From a checkpoint of a small image classifier.
Data: trained on numbers of one to four digits printed on busy colour backdrops, 11.8 epochs.
Rows from block 3 of a small image classifier, named by matrix and row number. Rows with one number belong to one channel. Each number is 50 + 12 x the weight over its row's rms, rounded and kept within 0 to 99. All counts start at 0. After the name is the row's rms in percent of the matrix's.
Before each channel's rows are labels from the 100 images, of 14848, where the channel reaches its highest value: "lies over" is the class under the peak. Only what is clearly more common there than usual is listed. The data: numbers of one to four digits printed on busy colour backdrops.
# convs0: first 3x3 conv, stride 2 (model.blocks.3.convs.0.weight, 128x80x3x3, standardized in use, each kernel summed), inputs 0-79
# convs1: second 3x3 conv (model.blocks.3.convs.1.weight, 128x128x3x3, standardized in use, transposed, each kernel summed), outputs 0-63

lies over: digit 4
convs0.16 096:43 37 36 32 39 46 55 45 58 40 55 61 56 47 54 38 23 27 55 39 68 52 61 57 47 45 64 43 36 45 36 49 44 56 63 59 42 66 49 66 50 52 48 44 61 34 49 26 25 24 53 70 50 43 48 54 51 39 63 83 63 48 41 67 60 51 60 35 39 54 59 43 63 64 44 42 41 55 71 66
convs1.16 089:37 62 67 49 51 78 48 59 51 51 61 55 48 34 38 54 54 36 39 48 61 51 42 60 57 46 28 59 51 26 40 43 42 49 56 55 44 61 59 45 59 47 57 65 40 42 75 52 36 40 42 53 68 47 37 47 58 53 16 58 45 42 39 39

lies over: digit 9
convs0.111 081:87 44 32 58 42 42 41 42 52 48 37 34 58 42 56 49 64 41 54 50 40 41 70 55 41 48 52 45 44 49 71 52 46 47 49 73 49 62 51 60 39 48 42 55 50 64 55 26 31 66 38 62 42 49 39 52 61 49 44 46 61 70 79 61 21 40 55 51 22 52 42 57 68 60 60 61 54 50 61 62
convs1.111 115:41 42 38 21 52 40 38 60 47 38 44 62 31 60 44 51 45 42 58 49 47 37 55 49 15 54 61 33 50 55 70 59 51 58 44 49 67 33 40 35 43 62 36 40 53 42 51 55 62 51 57 34 60 36 67 67 67 34 36 31 59 48 53 47

lies over: digit 9
convs0.1 101:68 46 55 59 40 54 62 66 60 56 36 33 42 54 72 51 56 56 46 47 62 39 76 63 35 61 51 35 30 59 52 51 40 41 55 56 51 49 56 47 52 54 37 22 46 51 63 32 19 26 70 65 54 47 41 48 44 28 62 34 48 49 70 34 45 51 67 57 54 37 53 33 64 62 45 59 62 41 53 51
convs1.1 090:54 40 43 65 68 48 43 49 39 44 57 40 56 55 25 44 49 54 57 53 45 56 57 34 58 57 57 30 66 39 56 59 52 52 46 37 30 44 40 48 43 38 34 58 34 33 48 83 52 68 47 62 56 45 61 63 26 46 32 40 51 47 42 50

lies over: digit 8
convs0.58 086:49 44 55 47 45 67 51 51 48 54 40 70 52 54 41 58 51 36 41 52 62 56 56 50 28 30 60 52 29 51 66 50 40 56 73 46 51 69 45 57 44 59 48 41 44 34 76 27 42 74 51 51 62 56 54 41 39 40 45 54 33 49 76 70 33 77 55 34 44 31 41 47 59 50 36 67 59 38 33 42
convs1.58 101:78 48 62 68 62 48 19 57 51 67 44 58 58 49 45 50 51 59 57 55 69 43 42 76 57 44 43 62 46 67 47 45 52 53 44 35 51 49 39 65 48 41 61 54 43 46 60 41 60 24 61 51 23 67 66 56 38 51 32 56 41 49 47 55

lies over: digit 8; digit 9
convs0.28 095:60 51 58 56 50 53 40 56 32 53 65 27 43 69 43 55 60 53 37 25 51 58 46 60 32 37 48 32 50 62 82 48 44 56 69 55 46 48 59 57 35 50 43 45 48 37 62 42 55 46 69 13 55 59 61 59 47 42 58 54 33 77 39 47 29 68 65 41 61 49 44 43 37 50 44 40 52 47 68 55
convs1.28 104:48 44 34 67 38 45 26 62 42 42 38 51 44 56 55 26 61 38 56 38 43 42 48 52 44 35 42 41 64 40 43 61 56 71 49 25 53 53 61 74 47 45 58 53 39 43 68 65 60 39 46 76 41 42 54 61 46 59 29 61 54 51 56 32

lies over: digit 8
convs0.89 117:52 62 55 37 72 44 59 41 54 53 41 53 52 54 47 51 41 44 62 31 19 30 63 62 41 50 55 44 47 47 37 57 60 36 62 54 64 47 51 34 34 61 30 34 38 42 65 44 69 59 48 48 68 65 43 42 35 42 45 47 62 44 57 49 43 64 63 73 47 72 19 58 31 49 54 38 50 55 70 65
convs1.89 100:46 44 64 59 49 54 34 49 59 58 50 49 28 46 75 40 54 61 59 44 53 61 72 59 62 36 50 53 26 78 58 41 47 56 49 41 64 74 45 59 67 53 55 54 58 29 64 57 57 51 51 77 52 42 75 67 54 62 66 51 74 69 45 50